config.toml
image_size = 40
crop_scale_min = 0.8
activation = "gelu"
optimizer = "muon"
steps = 11800
Rows from block 5, named by matrix and row number. Rows with one number belong to one channel. Each number is 500 + 50 x the weight over its row's rms, rounded and kept within 0 to 999. All counts start at 0. Numbers have three digits each. After the name is the row's rms in percent of the matrix's.
# convs0: first 3x3 conv (model.mid.1.convs.0.weight, 256x256x3x3), inputs 13-25, a 3x3 kernel for each
# convs1: second 3x3 conv (model.mid.1.convs.1.weight, 256x256x3x3, transposed), outputs 13-25, a 3x3 kernel for each
convs0.182 094:449515463443520469535512414549603513518600599481553601444507581429565562553678579488451529511529529488451450568561518552652562490575571529498511558543479462606499508485514502629475463515511472463429535562506510558502506473425524559473461413462496539612506477475462432380460413488494468494467466468510481510457443390526521537504543503491483355571556410
convs1.182 095:476553522438392446489523525568473531454489578434510589550497512400380499416462491411368553442476504506554602479485538535589494533461500443445435574476485457435482519505516438481518552464452517470495478472493437486459566531528558514494535504440506566553537521446463500485528571476445499520461501462534509519514466425470491529515562422479388485448505518
convs0.183 104:497520518493477492519430493334507428329426452414483508463469459396382434422497469497499502452497546525537519485556528476506521583430531415363516475514521424504461611613504676529475440413466583559589538471444492524609515510511539539504474483550483498559492402493539511487462507515506476560476437485472456441472424394470498500484573498486541542489502504
convs1.183 109:460540506478417499512477515441473570485387477544398465630585514570595530516566493500573601515469586566494528443480511457458562525524550505502433529516508516452553503531467562416429519472454529555545491533468484436405467619487459504582526602622599536474489567526469581564505537470487428480548501476518465390492508531565522526448394421495555420538527451
convs0.184 090:538453508461525565472529553526528501544604447572556502436505579469475463422469511517475508531459445480486447490464619588457615701576505514523519411524465427490519442427524492479456482558412616499558524580541497559513402464552564561423738511423459455584574494516492505585575540544442469507479465468445457522497438526437385531423432460530526456522489463
convs1.184 092:549523528450511481478526534531460573528509530464519516475477527542512548527507582485500518526495508526538487474466498444419511516496522444495495568362483547442500530570496557545519587571629404503584457522585459493467485581475505545553515492549426520551523495461486501585553521514547609546495557569433523537481551567427494441456533505550515493528458588
convs0.185 098:430525520436492503518509517534391454638539513508506564512498577481442579512456518488522590486511568556596546534468537414512607437556575505461489422474524480550581499614568565581503569536489472529520358390427539473524566484570556587527467526436460510496489481417457540555468522514507508472455542501473484497524523533542515441509502511521458446490378406
convs1.185 108:546551517541609582552569526484454494482447532436486517515413496453495426465513518493523547534574478459487488507484506400503550500399467529509557568539460559611530441465437397548463366487468462416484525534542435454481436511496526500480548515461567513553566541487469462516521520484522495605545542474434483499544441410499395454481492570534445417496453496
convs0.186 095:462453508468447555467485573585570549465502451493485464492447531457441545480464541515507538501573562525568468438435469476521524504530511638548476479583457414476446538498565481447537540534557487430412549459416467442500574534541595551549457469493414404509464522491554521517493404413491465501464540517530514526527469467491452534582504552479482555485580542
convs1.186 086:452535483464515435532550484471402523452498476476443501518548506520448567464535504497485553511437419470446465405484512479437445564460506499504506486556501517471440547544520487553496563570540483545479534394461538470459528503487519552417507523458565467515406515525508438506466478408498437438537548486547473500631619429465452441544575540530560512490542459
convs0.187 097:526465449556522455528540441571529404493422481451584582496530501488485420466465405483449498484583571496490452406471505375494393403371462488560526435644500467512459471385539503450547470494579517469492401438535489495463537522523551479581516583518518542547470592510504456406495530457514487570434568512466460445486492466520493535490464501494569496579512462
convs1.187 100:522482552485484600489473577489461591567430491502510492430456536421448592487577623527480454477437486576554509525627616437481566391435560448487547441484604510473477445479499508566482468472466535537500555582496528526447522447476560437479516482547519493529489438596451488592524570510493473520460544548485521543487526501459501572514492523468479504476434409
convs0.188 098:506500596503480497454474507613534497562514483449469511539486524490459469625551459535520527561527519534495457491568545502473482565456564428490497424496492527514520554540587590475447616566487468457468458418521508485474528555498585526523538560676518536537528508502566526441512545457449458493506517535473512473432454455457506469455430499546440579549509527
convs1.188 096:494533468510480495480435431507462375477475480529536441473507559514490551581531505557537571507580580486544533495509380466439366514475390543524518414550537488506465485469418606575525635558525488474482507514575481457498471503471398457482524491449476432495498507444581509400464478513506517497581484497506511492502493518488492523501518479500577542532506562
convs0.189 100:470488491484514489563501517456518524495450391493469503522509483562592618493557477476483490476497516518574557529503479516325527436439641487424500445461602563489460544588487484514533523517414564514550586510468454472440481512571505588547449507547506460458508526623496573513525554504502515494551457482464497534466510452499475420578584476558457526409469451
convs1.189 103:530529519530604553510555532474520497533506550555542490475441481478478504552523526548500474497439491568593494450460544567523483418503534485521469522588534594564506518597502611539419475471523519487523513402426400389495502474452480491452531521488528480483483362517456500576566510495458524502491516504508555418513439505496438506483523513525478482445458474
convs0.190 097:536539536457565539438466496499467457435532477485549478447454505456526600470573477529576516559531509456461552547507469559586452450506391450483507521495550512555505419425498549548491511447474443468490538502522456491520460505434552516461557421423488377491459436505460525451517500524498469474540432505465416462482442513478482434445483441556545478507495526
convs1.190 109:443442518395480475391528482427482513503428433534573547468451563420470533446477610469510549485419378399501512558524543526459487564497384513436582457376487493424601534542446511476370391475514515509549465468552465502563512505508487530533529642529471545486443409399427441500434464488545540496545500552553562517520586540463482550493468443546488480537508544
convs0.191 100:479563484530481516536567582563495459503473421485479500476527531443433473546511495480552532525588506506448447521558472463421391476438473445534501584552518571517478576530462479487427481489452516469544549518542523379510536536462465502471521505544476478531470399476441466507611488412457507505487437461520465458481470501481488482526441544474499571491456524
convs1.191 117:348320490520529483498549442516458451516435457544465541542631485493591608436575515487453601485440373465429483462509587466433485478474532522475455554435523468490495591529509497464477534493410435476485530503506560528495576482449581611553463448502451534622542420467447489420514453497437538599520463503435565512496565523561503547502420412465449417563490499
convs0.192 100:468497450559573449519533514512624515423458560470449463485499537581580526625576522433493534486487494538475492503593610481522509480505541487554535491544483465533537505526514386498505490501503480423474469527488560551512452496523443525492490460408454569579478472492546559485448535593470528511456518583513500479428420484415480572485482415515520462438431467
convs1.192 090:465537434512537490534418448556435525542571502544475521446427331462375310570492423512521488500448497398552471525539574457493612454403543511486550472484606489513548513475527490459520534521555435466472497500489496523524449540591495426504591467453485529517499587526452544457452464470504529558496497598458480551396438520381391422457498534523516557513478555
convs0.193 098:505449488468429505486479497486514570447476596423392556459454512484513527408495538492501520447495472486419457478467499473426515559522491491480528567535594509511548508547414594564488470472509633563512503459488521521514603466550580438495594443455469498434492503434452466494527475479475488439492451533556497446556484502428457558508487519516470405522558486
convs1.193 092:378426501384512533479455533532632523504532456464574499525542618395505539464594461525546501547530483502521448584533575463485659477536583460558503556534460464494488576514557503481492536546468508461484487460476503438491514515523484552568515462501497541482481520479500482411465446584465394446489504478502592494472538474470613512511424495467510388496567382
convs0.194 096:500511486479448547451459529462553540322537531480529533540558587565510513542548578421479466525548466565496467503484558552559536465538598579489463543460415523542406433558485508524488499510518514463513456461554408462505463450499482545477477469473454469531477444441581493470500524525564564526577545466465543567456459536447446508550570517500557487555557504
convs1.194 090:503437494567457521557536496545514548538531484478531505570530491563511482521509513458532499531428456491537534514536470538495624508455487470531463467404428531448492536565666511540512523568531470526561548510447479470443551546497598525497450460544568531454527496407538555546551424441468455440447505471476502539436616552464522454496506524571587618518537480
convs0.195 102:457461472494540450504476423529595527514487537494423464482494523571580423528508503536551460490574541487601593432506524477474489407429531451490522555518519422480462526609568534561502530527447498477493510508479471476464447473403427491393516555434458415557436434526517518549491527508508527445451539494506540515542535568520513560547448531506500522448569591
convs1.195 097:574557509579580481517472519526623617445541533544550587482440482548449503529515560409475455493455487449525501411517539511505459544572446570538494542472432446433470584477500492555480440514411624580482420442449429428479501557528505497460527483494520470486419418461510502491582492497575485464506467427458458485397460405571513488527478543526393468459453533
convs0.196 092:476530532545584534446429394454474520445580563488604549467502583581594544572540548453483518458515516528580491525470578489525496346421499512441478547508459561502459622528435599550528636548592545550523668557524504464538489468640508465404483510458503499510460422499539443513403424473500491380425402515424433474489490507552591504469504571509440549409423525
convs1.196 088:432427468503472519552476520559433510477394485516532503532592462535500496521505442471466563590466556479498536527520455577531534536462558452540539396415454532420367500585519422449465536516486441515528471422468551482496498472459537469440500488472538486612473550572520536511541473481495469415522540533481471514541540523481472474465529533495499516369426462
convs0.197 098:479489446449534503538523495442538506494643500521521543488531512514543570546589551452477486517546494474560579373519626512454488567506413448422558503544501605588499547500503513449542546526530476466511467481535541470433476458419494506490449527669446529525502459454426512486509447469460472440401447475424425451501462454548507494465448458426457493474486475
convs1.197 096:509515514531514434571467418478376465530533429554557449490433407539540502513515478537550595443476508358421463534517463480489429500499492522392526528591559537601532544467483554526433427540527462522516470485508458433517415606566446484515436479501475627503533490459543447483536475506574504525526371467501550553539583578538457492412467552520536563438512497
convs0.198 100:531508485520492503518484491491449419503510586570387447458473507492510508616512480543477447535590545503502483556531541529538567511513526486526526521484533444503445531501449561548530489485496476479484421460509556421405501538568531497539460470462475471441534488480518529485483525494462400439448474356462503503456478472493457469442431448425552584357326445
convs1.198 106:425511562479501478526461539473393454377361439497452466591550447388465548532425479433478533566546525456460535538518493522456479571581529481517520557552465475507572616595485565593515517443511516594548494500510414389447488549607509534512398466457476465479470530486520503549554526554472471578529549509553579584515436415560568519600533545559439443495491533
convs0.199 094:485479389481437440472480477451459405437426363462499373525578495482463500538402452461487587506481484491572469671596571493565491533451491503524437578518506552491486548484443425453568457445476482499453518442481461476538657467562492541568455502538476477594528470591540508530519453443541503475529494512535469521513437478561492490471441492496442469496490438
convs1.199 086:604578430537554515466516537510530507477440534508425558468553542557556543469443478593600476540529452495408405510434508499491498488570567576546525594612397567595467449451501470512529498487520589542469495463407511521576602551518481524489469425470474451549467487553553565503514531544476518443394551405502498467473473423506497446501468576445525534405542558
convs0.200 103:535550490541515561557514528477502482575509548463471527563597523563462462568417469488507549488493478492504484523524490568512467560407440456412542407441476386511528576509476500512476526547491493461459525470471534448577513542470546473485506540489494513488521544473587525408480494407471455460473442554476437458517527541506472503513477445487515502487573532
convs1.200 108:538497513511494445514549459523630573455457404440407357530568529509489499462527520530633587509497506504496443501444406387391512512545571454507527566622605470440574562519509517407486475373440442449558443513561487370425411453518501527527567549440455490496475430476427417510510560465546420518598532469492474580494529575455486516526511525551484409502453479
convs0.201 096:511464469481439451480421434454469398440500453483549477479496489496575570571551531371487528533489564571523557533504515522613494435574473502443423469488457458529537377407414511498440492488476533511496481502508471533532464533543528463519501461467577562486606491486548489461484451505479468484483467510462434437481461477477535525580566520479410439465451573
convs1.201 098:501434438544528536435436556533501526549508475427465464512460504518436552507457501521519534556662604437425528601494529502462425497510421477506487537572506498523507544561516551488528506488591486586505533563444453476437510441433528422413472477539587502539544458531550501498482507493539506549533535596491504586516561495551525427404513439522557399475522444
convs0.202 101:542553503402417481456456472463560564521565536540552450512489520444439519532475473564580554571502438452483439518569514411421585415378490446481464477471477486472495567492439645542411519445417507485584462508534448420481461396513478454496426460526505422575502525512410449492505426506430516566386514563478529534510523488509472487496558532508425561461457492
convs1.202 102:564545544553512472524504435519462453495456449449422484539499407440564522507531498570502473483529499496502459467451499635567544597515584567488467477463381459430527616552578426356405534453415445499468461480439509505536528633510509485423463502539437412487448518503556526514410531501446578506554599597424436486565570579560532526549492490568567471513466391
convs0.203 112:507517508539543472539512508452316457411382524557498492519496504590487444519478511455471520501460508557521423555596611605598602487581535458515482608601576601512504494562542421441523411443515536506481507528587468507490516511508505535512517530504506529449500506485492516438512483515534498473518471515549500511461388455422468545513555379558532495478435474
convs1.203 137:572476439435434423459472537459430408495461336518529505477571475458442522541428454512483499441381511503556508518451513506496490511597504506540456525492466506516474427513488353477504485371558593557478455487497490452494547480464521515483459495532542487465487403499486464586488497582492493480508445506550444498426407486473465570418461569459454525489487428
convs0.204 101:502464455501521452473545447606569459469465440535477422515470488500487452449435419462480502530474479588539510549426509467495595456540528380421471414325592483441537469489558399418539428413437537527512458503457544533553475545523537525528499518458555482494517550425503426477470598553501491458534580507421491474459534523471532499548523445514510451449536463
convs1.204 098:518613552449435537470482503487469420517525470528540468490499416426577530410535554497462569547425498506527505560511537432492501516528472467449470520553516544482593471520485538551438475476535576628519459436479484417367481479535481483509430542575475547509504536502530544631486416421477435560516632519478432485474539539535568555529513555554399479522497494
convs0.205 101:558588530514549505515499504420475447493552537504587516485487492475578667500528609458492496416502439510490464521479471574446537554497503531465421536519426482414473528628520590553463449457437427401466502511545552472572483451483527509563453478531491457485447472492494483462469477498519494447494501408510518468545569494635573508507477486467521477445390466
convs1.205 100:489526499400453456500526549490426473424424522475470566472602559387431501448478516593487477560444528524578604538513464465457401559530477511497526576547457542548480564420446488323374494500463478406411469387445518476464506499560532529520521502402503501540569634548540437445542673524626469459544527501410494535474584412514515518469498486515491543511518509
convs0.206 097:467426458418435511520502511446453475425434536468464610504518557474471492533466562509553488533549516616486540581540505558502470543475505537504443517402444511493519474474500538508511558399502442549451564475431507398466471496575558595453543481389491472447555508428580533477553554500506481549464554550504462454502426433496426510559474476510510456478447500
convs1.206 102:432519609520562643578585506594438502523486532465381532531477516546528490527539565576500436489372476524461520506426378441502451573664513526562431643570428607490448600615474543542478480492525440434417537501462510485425472528562552464483503471472488504529493449527534492537487509495459494453502451479511533502535524515567455498408421399473525603454394493
convs0.207 100:488521442532527468496528476506380431424360494420406450525499485516478504490500481580479565504478464459554491621586500480525602628573570499505471485514495508520561503428503341439502363438531489394452468404431498445460493500534421515471571528426538478489514468469566508481450494425486463485482514485422482483517547475496500464500554496535582430457469435
convs1.207 097:478478516522480544490499532555508404494551461518538514508413492449584507485488553515513499543485417557501504527484529454469503505464535523489498559490405544577533418525646442491485509558597483581575467475478451449470562492500516542418500556469491525498442486561467536669535513463537554566570497562457535456423437443463499451611489441605432463464404435
convs0.208 095:525540547516555484521455478468490507473499554478553590481484557458498555527520509537530533510528430437507515567522496426402491408398472510533518473501467460464506443545490467465445566567480496474548468532493444467515476436548420484469500416448434417508409510474466384399491510537505563499473489475473577552531505532519493467495505594538502414478396337
convs1.208 085:487575468585504548507531544381480566489532504374505562463449480504544533479500534436466516451431496574460474532507508562502453539435421509443441558343476533389514531483509471478532469482563599501542508461604361470497505505500537530455508530504517600517500472416490567520482493479443475439518556502567499551593539536434515565510570480598582538530457492
convs0.209 098:457460527483468513513525544527485562614691687528589553513464480502461470482458488505498525488471439493551476532482442488434473410532462469502514510549510583467450349458439307288479454414563497509481474541557469567536495540570512451537583546403512458589454469498429483454491617587465568526527683534526442457508481527432438484605599538515467508574489516
convs1.209 098:415508543454511468382549569379388469368410424467474519550564521557512457457527546523529474443521487496561549521446608438485471496521526499549500564473363522501504523462547518527499525540467512475444470502464465373384483561507430483393461450364490456497454474473433540527478475479491465471519541537502473495489438462498520466397418511545544527579520476
convs0.210 112:468507427518556530508541531523535427617561488590510538459412421583608434577665561474463471497479499540578523507574576535415510512467520427458466492513504523542572642532561639545482402441509461417440456481557468445463535481494525503492511549482468514522399460539360402499493470504478473482504487516506449444476485471442449524524468492498539486457491505
convs1.210 146:558518550550486469538455460536603518477485633484385513490402360547499476596500539535509499546402325589546573526566537393438516448529557503550505479539498483556416530552543555434491482454500518576491469533561518559581517493491500429500490437523414541522346425528428546542494505540515462506492495508512522443492479394551394363422552549417459565447523551
convs0.211 096:544485505538482520566481505481521510560572455464512374492594538474550490510626504458447468521478473554675507499562455437549525514580593542500405545387427512409564555445483572592571534546574526578520508401480480385502360518615489436493510496425554505458516432457538504524487482493489569500472539477468497496488492436462468439493395408522465509538473531
convs1.211 091:486402454506594493459554565487652551506549552542428565439457464468515488397418553465528607597493529495569568485478524523450513481417509449603551490624557491535581489446374477552497366435535485613626461531538468473424550413471480453541462387524460498545520427506503465435498509462512531521506540524477541585546459469423431435399474432468535571515525450
convs0.212 090:473495454464576491500560548402463486426499457518562489572540487448492522592582449501481547567514506380439423626459399680669397659485397530470554675547490559597557463488483609485540561510500509529466469539508459422485445464530479483479494468379462447438511425450481525524471547500534445520539493462505452458471492508460445469519521501510649449472514440
convs1.212 081:491386442479521455519509501512437480496468461488501500577495516561492561487467482559608547532490506510490490435485472502447397502522394470485519518560499453473421543493466513464480519505400507517574507566588413522486505438508445470483477493492460528568473591527447522558523530497504627514468531521549449500441460464486447492567480500576499505474485492
convs0.213 102:466543526552500472520453440529500515583575632513380531483489465457480493593597534467481480493521562512579589546541442532506441465588514460394419398417338533472463290396457505556503444454487518489437555502421541488510480470522518536522478442525490523514527480438561501457472472502485478493463547531480550552554558553558579570541552532451514527437535445
convs1.213 124:466404517413465498502521464509493497498470459525577511417419501439491573489452435540467454474469464598528433486506605432501494468507493420490548442506587633510601522547491503454549453547592543544453503470371454441530489471484536492589517498437562490500542536549560574484534434568554538577421477420519519518503457557474541566450511525415471470422478501
convs0.214 096:539511524496479457472450522559467555547547496538559488514512508556508496555491464469470551521458510518435487496372429494354465421539480521501416526531478492498517570486473509471496465416486443457447407511388533476470466488530487501511440487515473509541510517507476499489506563558518503501526478489513452445560521470457490521645602507534527473505503478
convs1.214 094:528446484474452508518516460428472510472505481460525470584536588475475553417450429523556482357502511412524599490553479485553463582496519566437395577405453534453490509569450534588514603542546515502431512372425494451462508487487464520502456446427462492481565503536514503456543501477503476518557542451573520455522436469585488475455479458506500403478431428
convs0.215 096:554492517538509493474478476474405416417437525469476563504493468477476462471410448475496400479521478490462438509460463536360356487405460459477507450398476440397562541536484499449414522342487499497451526474443513411508418373419525491438502557408516505546464528448443525470513481486514456491477439437535508497569568467583533488523504487503500467425479395
convs1.215 092:568500472492483450486536491466507489473420553458520552552497416563535489500499525436558518458523501515452445503516484582550523570493458498515556501556511485586557533542550510516569548542575535674518502614545521519540552533574586532543537552502549655561510573468437597501469494539481543546475502514495492481562546466493566496541554498527525535523456450
convs0.216 106:504537545476522482502555458502515530533495472421541515459446526531515521549563453481502501498585515487456506528602582566587586515549483581467452486442530498456515535430475436407482403419516534560522523586518500523532519519482461468424450477478548549448499586485474523444489499501462551548539544426510513503521549473465452486481416428455493436416495475
convs1.216 117:531579483429440515508531456476507469473395422410452486554493507508527528434479515532495573455458496466477470378452548449451465452465517482494449488440483523390439477466443491468478516462483376439522544533454464435374507515491645621533592553482468477437479509568475424475543452447577508638469561516530548524454466555512499598539515530510446453466462441
convs0.217 100:581562562508545518485476488490469486504526504469483498455508507462477505464476499436527562430459482499504503628641557550523488475473434531565543429448419472456466512516489683617592514492521528552475447476487523529494465444418492484452488475516477498474576501399562488522445438476521529509490460462506482521430465483496475523488531537563587546582511512
convs1.217 109:436510509429495503491478546614514521473423441504603547501525576548587510497412474442408504499486445448487504563586623492534473491473454542576545495462533465475490519411509562465520572610488516504474513535546577571539562559544483494576554545501534586537553511381570552459477500587508508550472432476408499529552620556481437416543544488461451418500507503
convs0.218 108:500486457511478505517480531508608533478470407555538447493579491655578533362468570377527506507492521525420496516489496565498506461399449519474498485413516453433544584520445487507511535530554567475514598509487518462517503507509528560469514541480477474435407477499549530527474352498501455493409379507519602493528593485497601546480475537486468519477541474
convs1.218 118:441478505444482586463446508492543357583526366538432447498543424465402394568567556504577520625545599586520486586529603510493507487476511508543470569579553621509542484497507543458478561425460449458438400465491463514479500459545442454573463480550472393473426422549452448469506477494515572547645627571522465567499429531471491522440491497495522463564424530
convs0.219 089:509525517482519488538607530593525619501440500495448505533518537538504482450504449518567535551521523530586488533457410497455428560461582494522495522533524570567556526486399480489421457405392562540488444532428516471454444457467434492578459432489478475437482478440512530568478510477511553493510494506467423395506506448426517467438457517518563530544522454
convs1.219 077:500489468470577528485470525483494453472525479444478471487436524476446519546526459462480479406442442523476428539554555509540549474501521528498448508479453539503506569515474546533537464499528467523587445509590537535585420465494482531568483502486512518576537452580540514427563439479488531493549651550505484518491512537428476448494458467467420503463476479
convs0.220 104:520573542531517475511476529560583506470564527501528414422459482501500458542517491479489544473478548554536541513552519517477515484467616536501506537534491510516439597659388586523352478450471453471540594562567582499437482561558524496516529503501410530545461461554473549650453501509380472441513525549513513570475540520511492517515554482487435446496468561
convs1.220 113:458451497507516481459475430420422536487440615530618626627539546483572576477424435502609587536504528532496483528506530511466493508571577493506423431440459520451417595570472585452460581515497475467398411396438602469441585472402539477505534448485444526507587609607578560551499503503567624488433476463508551468458413538449455444458491507461488486526487493
convs0.221 106:487473430483496509483437521489538567540551485565504447440523518537575537650674528548496507538540507552501522520528495392507556403468509518606485521516469477390481408326508393344566454455577524578496620535507436495498510506491422509557462454634465468451475396479541510530489562469560595534561575588494532488549477503497490502432452485422513524534522505
convs1.221 123:506517456438506483574535492451496509458428429470420448530529511559517531454510491509507457525503559526425531478441583565478569613549525427452470469420413565367382470468465440376476502444511465478517503485344471394354500505483560670511564561401412449462441524538493520440582596486580447498507435488521528462505496426483462573547453521516451491564550501
convs0.222 098:504521457478521448454505417498455404488448520419482537535492429506495501526484488623499497601518587541410516489455426441482352408482387497448474430408424462459379484436464343489551550616534525583572478506562393492564502547534493522529442461465489560403460594530514537545492507512471440421450499521436470562448445532502468499506542463508572490499456411
convs1.222 095:471568531497559560500488612454467463441508392457566408485527507523525486520444492430488480499405410505510478525477470497500500583555559507576543484530522430495512492488538436491515530428457417562529486576587511452563449443497439456456399483502602470514562430440587486498551505553536488525525412474531433579541565575475652592544423407486435495457440490
convs0.223 093:428539486492522474539522460506532496420447415539521585400378456594494516451446447503491542448436445462451509463487585410381578494506610444449496530576543554525519546664523507560518409451477480481475461453451559579502619547495466466505520452458502529554481448488439488511513490492526517470534531479459438520487495473457557528515438487479430479436439493
convs1.223 081:516471445513534601420453494492430479526442498400477545491439471503458417571557492545487496501477506507526466493581555432493518422433484539418391510506471459420469506473462555470500493470516442477424529457504623418442532536483502533495470465468568547507525601568498507511446493496480584527557600560449540495404609533588522533468492571534485577457510514
convs0.224 105:484533469508496467550496509529458471449546496445551487575514534627544541529507568550537488587480496581614592453451494541395451578493466477412522456512573473570471579461466609448504529471465488542510507481486499477533451479484486503461487474443529510480550523415599533426514563529512486442502535437568557542520491497557466538550522575572493496519488406
convs1.224 100:518563440533466503483463526469560491473533476505498492573523546498526549463513542411461509472481464504554506519398544565394539497522598499487463431374488490474489568597510522606485599529573494430465504462402450416455542455477552488442587516419509550482553534395516456481514444425489499503525463475442573560480505485540412518550555448481541446509471415
convs0.225 108:497498482519433456531522423514507551588602482554606479550521514585547542533531520528549543474490486501559502479538557436505427425373358471537517558467460528392342616480526448558542415582533496451420452467495432482542510511476470453459509454494524506433467517499394497581417459471416342486516507614508499523554481489613558564477497447463457449511530513
convs1.225 100:582562574551506468547579508549555594492546522440563550436449407490508517568478419454526514393500534446457484496561581479537474512386514506436532435429518439464489541511472498520417491496431528547553517480459490572522521554517439417484465367464433456597470504531484539484466466564508494590474541566436434421502472444519515501466505567491474480458375484
convs0.226 099:466479532465515585437427547684540429562386506490439568500503453539553501528593517553512537516527436546559476466512375445531408472452419436474504391553507443389456586555436525588510491509495524534540458497493529490486499472540428513512517465446515537595508538543556562487536428429520502496478478439621581597590540507533508497509452419479522481502544509
convs1.226 088:540430454455428452491444425543488529582540532533497497475556486446452441491544584481482525487470485551431514448512462472471529572497451456533523455506484538437503517494444492466465476440452458413454575539537519483467472478449507473499521491411529521478511487511489450450489404452503535468451483507473590524562568531386468480506469484496431450513520453
convs0.227 102:540609575489518467547451504446485528429507588489501499541503515435447518455465560495422557470432451375461556475461551433423516472508510466455476476475479498543549542551549535500573476412469431481416473407391591554536415435441541464468437468410461529498533429418597551528463439497524560514464463530470489475506509497544552492502488450522469449529598554
convs1.227 098:533529518456501461536450560537635497506526469500474423547530598540553530398536512505534517474473575525541519494458488528552530493609651511540426506600503544531505557484459499455485483470525609372352536484526610524422605543433504519516443562509467504504545529582475508530459472590434452481435574558597486461533423443542473532517427429546524407422483449
convs0.228 099:479461509531526527495471476563526513605560500401454432558509488553503531539484540453469463513445447535584529461559424466504398419483356440463471453483533442463501528487459457479537448559591477491507492479470469398464450414381366366457378487508458487525512459450476413480502521476474491493438447498529555559540564591530580574498493380532494396480430417
convs1.228 073:470465460506411425500498480509462446563488384563532479543523503505581484488510440414495504450422566444441506485495411501503490594642615539514545503586460572474466475511588408490459472423409575542529514526440474464517528485526510463478467496532521506501547450455544534455526513474416480533499490473445493535449430502478444493565531508602674545577577521
convs0.229 099:473517468565496483555493428483429384456505450554570504545543514483525407555669478439461513376551427516566557518435532496547512605609586531481459503470482533486463409544492405439469449558563466536508486565561562384415517531422497395436497448509488551620497562622437517515459424508508508551494474489485603538534524447538463476491488391484389434486396511
convs1.229 089:593458437558470459540567532546557547601500489551546576491465526445511461491541529495512477477546547477540469390434517458491502496474445517542511544509536574532550438476459411522500486547487540512487456564529461555519502435396539505432535555544563508521484521454525487517492517545509473458428473493551449348452515451479447428502547550529463443558523455
convs0.230 101:478431494436450534467486492533526498471478444478563456450384516507515530482476423509522535495470474471429534416449524498469361529513499497415470465481483478522468477542463438565410500551418454462432505497474556619501426472583506459431643450326468523520572479475498518440537453487543400414485407484490409479464460476440490480472484485454547579349453512
convs1.230 095:578472411491536406473449449491462534470491509538618515532417453517400537538469540564439481461533615515537532501486570513475497509576582479476525449506478529481491531547505519477481516542452488507480456507482545430412497492378512533499549504500510556521453504520444487531492493479507545534464512515465471481514486511495483390455513503464435452509507411
convs0.231 105:519476525524555516498520513489498464494396430475468473508488517581536435570452620469494493383413494493517555534505439519500462451565582504453522474552554476531546564478515475431457407438596475512399598481493507497527443480489486486475484461452475465536508547480450581480528580547574543571554502515550531501493452505492468525399480526504537519505472465
convs1.231 115:508472479554421502572453425604450490583514574549555517517495448436546488513472550445428513471501550542634573455457522457544505534491498583558535415417540537378524471480483518462413477538554554499491503500456466464554548523501445500506510605574542438513492443560502595575500475502406486521426471504507487433471479505475462535523502486470459477406464477
convs0.232 098:519507508541503545531486518482504477511529520515572528452480480480518490450488513489533608517528559560498516480459500500499525483515539574565512568505487520545529607551519561567512499498469524509545534568583498559522652628578703649689582643606481471532488518512531504499544588562550599581556583546512555500605624571516576586622537504573575558520547550
convs1.232 098:456391436469464481447406444511474556534485533534487467601523511632510545552516536578537541519480503484466500499543513474541478471454464508530523547586565519528530412382430382402424392423479463447454449492490458466489480453470450408425453432441435445445455491500480492462462457427477453420495474498430420502425429491455412497510485475474418482490443478
convs0.233 103:478470468498538524543501505536492432552431558575447500569577534547568540466469482436489538465521494523574484488557571430421459439512533501504452491582568518536471554495454612618481520473453456412468487513476511460479432477469477475419476442436470434482481468452552487534577539490484452487428458481533502481511472507482511474484476388449532402390410441
convs1.233 106:471477537529535579440422525542488400489435426537528476497486641412490546462499389462457435422429437555493385445523626465449472479500557466505525456445530513453494555541580524482567495527486538520508480505526540525492496503468497543470512507477461526566512580519585600526550535550428529631509470579484566533553531534444422525524507582503538572551514558
convs0.234 099:505531423545506337484469414514588657450622489417593539518586464541612538514622543479514462461477523495542568447479340552474419517487491506455488481499555551573571515558592540440610638471500520541427534498500547496512547500426523517550467515564474521493557443565491456538517496505492437541479548607510472454497507485423457482506534462471424473470452521
convs1.234 090:422514404395416513515450546492485498513422460513408467587501490492425480596488503576472547538497499462559525502465409491432484510501487435503551551510485519425439590528471539445475512499511476467550523485535516436485488460511451487577536523593493516613427491548439457486550502496625528643558473540527571594519630566496491463478535489488510511489480520
convs0.235 105:477513504520546466424438491538561569515422547498459514562453497559491530492496526444554520524570467514523537476572505561568460484473449503459453404470466433414440612532482613569586537553530520489534557439455441343407553495428475534502395549772480529576467467447465488489496500504434546589519434445448428463496464506498489501502604522473483475512534470
convs1.235 106:530461445481460402585539515558544458486523380534504469405481497476470513546529521489472435516504492587458553458511530476562525549455467457470523479435517491609567495568572409438447509547555524528553527514594521498522437535511411519514561571512606488504560537462535532504534532565467443519558546535556433467506517556541498485555447521537543512424506579
convs0.236 094:489476468512477521479439505428488531497494552560472420534550476506422456468517494473447389475459352447465421577512455623465558481384466448491548453442622542542599492515508378417482535556471572514526511504511428461516499484471479481478456444492493433501520464431459432434474518543533496438565416399618539535542465462460410490515542418525561532466467508
convs1.236 076:492511424471442429502448470526460520563508534513520538441465475495449461540463512495607510484562551625606473524468361497422362613523521466411541563450419497482498431452501490579587623570527396371534436481465547529452487547521625517535682562518524488499539501480507472494529430464437496454429440534499482437491430424575437528501481399471491469495533547
convs0.237 097:483512483517572527487463514481494513538589588482529596492501587436493570462515552488484448421438423459471436421486565424506505383457445481528505493534507539529536434421514455375484497452570502405471592489512597580493531531606514530572451439577529563533454525575417449463549546510475492431481478463481524514482514485461476468513430471491485487495493539
convs1.237 090:494481469497420508475451465487520445531547365500514358552574490498473515490447481583519529546583516512564500649531540589553470622517462473427460531502498552486471558473435512487473447531527502584584533482489534541498597510490469478440453423501570521556464474494522406452514584533529501528473421390466418486474424432511471462427476553425426501381354462
convs0.238 102:485499466402469504465441497512559532570526498530491545596589483492504542519482483465505538532512452520466519467457568499385436463512496433491491550496511485398373465539519396467489403429500456516468462466493458573557455484506518525476478509531522506540458492501572534500509464475498565542514476475613522537522438594551586560450490491425509517422421422
convs1.238 094:472501454526503499550463497566531531566534491512502497460369466424374470500435463531543532445474464421460487557598569535523509541551561563456441473481388416399528511551524522548562454413456541539479531472464418373409436511565517471536421463477500618497503502569426503570483540496443474477496496506512424474476484516534427437562517540521520469468554487